A small image classifier, trained from scratch.
Training: muon at rate 0.006, 40000 steps.
Rows from block 2 of a small image classifier, named by matrix and row number. Rows with one number belong to one channel. Each number is 500 + 40 x the weight over its row's rms, rounded and kept within 0 to 999. All counts start at 0. Numbers have three digits each.
After each channel's rows are labels from the 100 images, of 14976, where the channel reaches its highest value: "strongest on" is what is common among them. Only what is clearly more common there than usual is listed. The data: coloured fractals of 300 iterated function systems on busy backdrops. In brackets: how many of the 100, against the usual share in percent.
# convs0: first 3x3 conv, stride 2 (model.blocks.2.convs.0.weight, 112x64x3x3, each kernel summed), inputs 0-63
# convs1: second 3x3 conv (model.blocks.2.convs.1.weight, 112x112x3x3, transposed, each kernel summed), outputs 0-111

convs0.31:498512440410454497526499474495463471439502434520480523562490440464506529477494452438427506534493464431526485479514564528538466532497533494516532485436453559514578526536577457451493493449499447
convs1.31:538483518562513497607535492469462554553460529502513495536477543492488566565472485551425501534417441468524482476522475542511472604456496455527481479558496485523497499508507486541472456463496487524561531587470478463499590490528536594517424482507487530447545529481516433576446513475456517494528466471438448501539461480506493444491488462470
strongest on: grey (46 vs 8.5); dense (35 vs 7.5)

convs0.36:520507487495486544511484494470470469492507461523503503472484478527512488539397515480491437458506510541540481528592481529605541580597546528564526494453445474515430535445458475455508538503462481
convs1.36:497487438487538467606465514549516507451510558537449519504502466508545534472587510494466463479453429449528485474515488509481488463475468458446481524460499473478448468485474401449525464440485497501480480492492483449495467445512494513412374484485494484440491521472500462512521464332508498530507493440527499549465486533474471508470550495502
strongest on: grey (58 vs 8.5); dense (42 vs 7.5)

convs0.64:537560458452510508486550521526525549545607576550485501485476478490526509465382500535440461534474495507489538478472569547481574502486455518506475519495549477498481493516517562564542449539456506
convs1.64:548495559550506510457522467481466552540485477520468541510487494455505470544469436433474467491486456438487509492473460484536545516516493430422514443499494458456466561567481551498496569512480557461520555520588477547460550453531544505531511491541489506482568556444487503543416544524554498420548464504578545511495549536533438442551466498461
strongest on: sparse (95 vs 29.8)

convs0.108:550476508556497499498517476463537453516431516496542526469423506459509513478470456476483519446530437523562495525581447512542538532480523521560536505436462431523497443458437481453434474413523470
convs1.108:539522508512509480561536444510483545522481512518547518552522500511526480488448479436456474508493532440478517462510506548497525424432477459438530499534462488501521468468464491451440447489455435441481462449418492428447463465451430499487469449413425477463432455528501433517443500434509434445496534486469467456471497435448495482463452478542
strongest on: grey (63 vs 8.5)

convs0.52:536454467456553483468583508502469478486528500514501444451459513486472516503426553491503422506430496509556592570528571537563524478565471526537453463524499479461415542481469488498499511514476469
convs1.52:505448464509516534518485515496499449401515493525478515546458481480493512446542467514471457506441487507510494500510486466470457502476460521553457458546495443457496439474467498458494478431455532458506523386514465479477493519483489499437455522482505428434500470439525479478536480347536617476530465515590494507547503524523463472559555532483
strongest on: grey (26 vs 8.5)

convs0.2:446514460483484511464570491491493499494508486571480516465540498570544439565524508488457522427517464532476479459445443485499507466524501480535495512596451569514467466550451475511447540491600562
convs1.2:441461461459456498504524441460502455419465493474501467490516504478503508542460552525539485480556493560471518514539490511526462476478532573501557547474558452519461460481508488555520600528484468498539539495504504551563494548455544489629528501609605544549502601462538512462511494522496509488508488460462501439471503482525527489486459527545
strongest on: sparse (100 vs 29.8)

convs0.18:557503577570489524480511515477430551586452508529525452472538504572554498517560456513498510479519484524467483524495591478530531479480486522491515525489479573512515410537441436421498495505461536
convs1.18:449513532389499504496440512490465478477475522546508416577516471570479465528555535538594510508522611588450473525517496449495456554533514523483481495517490540505551541469511461462542458442478491464521483513540482490522489507480505503478500449501514479516480472507514608507567574464514476507506504492461509501494520503540530574570620522528
strongest on: sparse (97 vs 29.8)

convs0.32:485477482509514539499494500473493469507497490495524467487491485474514524481404525505490456438468527557523486533568445559564524586584553554534545492545452484493355522501453525483460487488489520
convs1.32:488472433494583467603516515540465471462496512484465534528492493499525493456554507505465480489482458430486475502487516489474482453477473478466491487480515446467453483480468416468515484425488512466470499477494489447465447467466474457414385464448489473412512496479523471511555470299501483517474515465499513500465494534500492490481524491492
strongest on: grey (75 vs 8.5); dense (25 vs 7.5)

convs0.43:475497494455483510495516475444509474503490471507460510570452546542472496510401490509459531446486548617519490529552601469572516463534524517499534540472500547456427505466529459468468435488505529
convs1.43:470455458514498475500438492523472418429446518514476466500453511495475508451493449533477468503497468522512526518500506500495463477496460460478495475484541471444498461522498453461423452474493455523448494481516480447460494452445455414461372467479446467418479489484529459434502470339551535449552451476477471470520518480468540478510493462472
strongest on: grey (54 vs 8.5); dense (36 vs 7.5)

convs0.30:533470467458496473455527511565555491473520505466441484464533495473417477515505477484512481507462496526592591535505498548492576550554481522526496495506422530501450532527403576529458494454455491
convs1.30:443500417488468521523483471504498477508481515478438502499450431477483535466453456498474494446429464470486472451494475524458510479485453517464461520483475452480474521474518488465545502425494560467498491455484501409499494470504504493480412504478508487428472489469502491533502523297504542548453497528583510508544487475588513528564544476489
strongest on: grey (47 vs 8.5)

convs0.99:569497529523514481514603516533484530489500499445558496504494495520534435502544524470522452496560508477518569499468429458506452481541505502524450479495510407459469418456457547507435449482548426
convs1.99:490476488458516511594487497496523501542526469562639508505492548544527536491477533457494487497454519460489473462500464554468526494501528498498544509538551480508496485447505549581509495515489524553496492549502536581573482529467514584642438541570571541597461511469553482498541523477534516519471496526529475537460513500502493484505575510515
strongest on: sparse (70 vs 29.8); grey (65 vs 8.5)

convs0.13:561453554462535521493476492477441477543505502518486478481465449464453466505491442517435529516476526512543604516594419533535477510547508506481510449482455520492441412493430421496497485502522488
convs1.13:495508485485539527518486525502465492434500471579517540487553498469555515448723492488470516480476510527518476464506418422493477451477543488472496479540483506494515528466480463479504454463462504498473530437479491493548421481463504517474458480447542431511488463456498506479520516427419487487538482485500470481434469582473521490495518454497
strongest on: sparse (94 vs 29.8); grey (34 vs 8.5)

convs0.105:478509526484518475468557504479478491449473528507502431461454463474490517474415524485479454512500443475488475459499411478514494479475549515490385550579476543508525522532457521614476494527524577
convs1.105:443474501536420532496549491508483523488482460463451487416458471454476467525406479462493494505533457531409501477493466532479501470474479585400482501484524455560439452528541529600472592496565502498544529460502556508545482508526486518580557465556543492457496499519507521456439472555470514476502463472560484467507498483533482514512444546550
strongest on: sparse (74 vs 29.8)

convs0.44:480526393515557522532475511531499550529515489434443520543472455446508495442475407486515495523458509465489429504514501506519581464522495484534508480527523598512454530503509573585469534494543507
convs1.44:470467454491503428555460449478484543519501421520479480516463469524539507519422530421475464536479525466466494508468480488421532487522447515487469460459509485462484515516517474540522551516526590519526577519456541468528533579507505486512455519530537451447468546452564491504520488387569543590471540552597513500501468512520555525536559493513
strongest on: sparse (73 vs 29.8)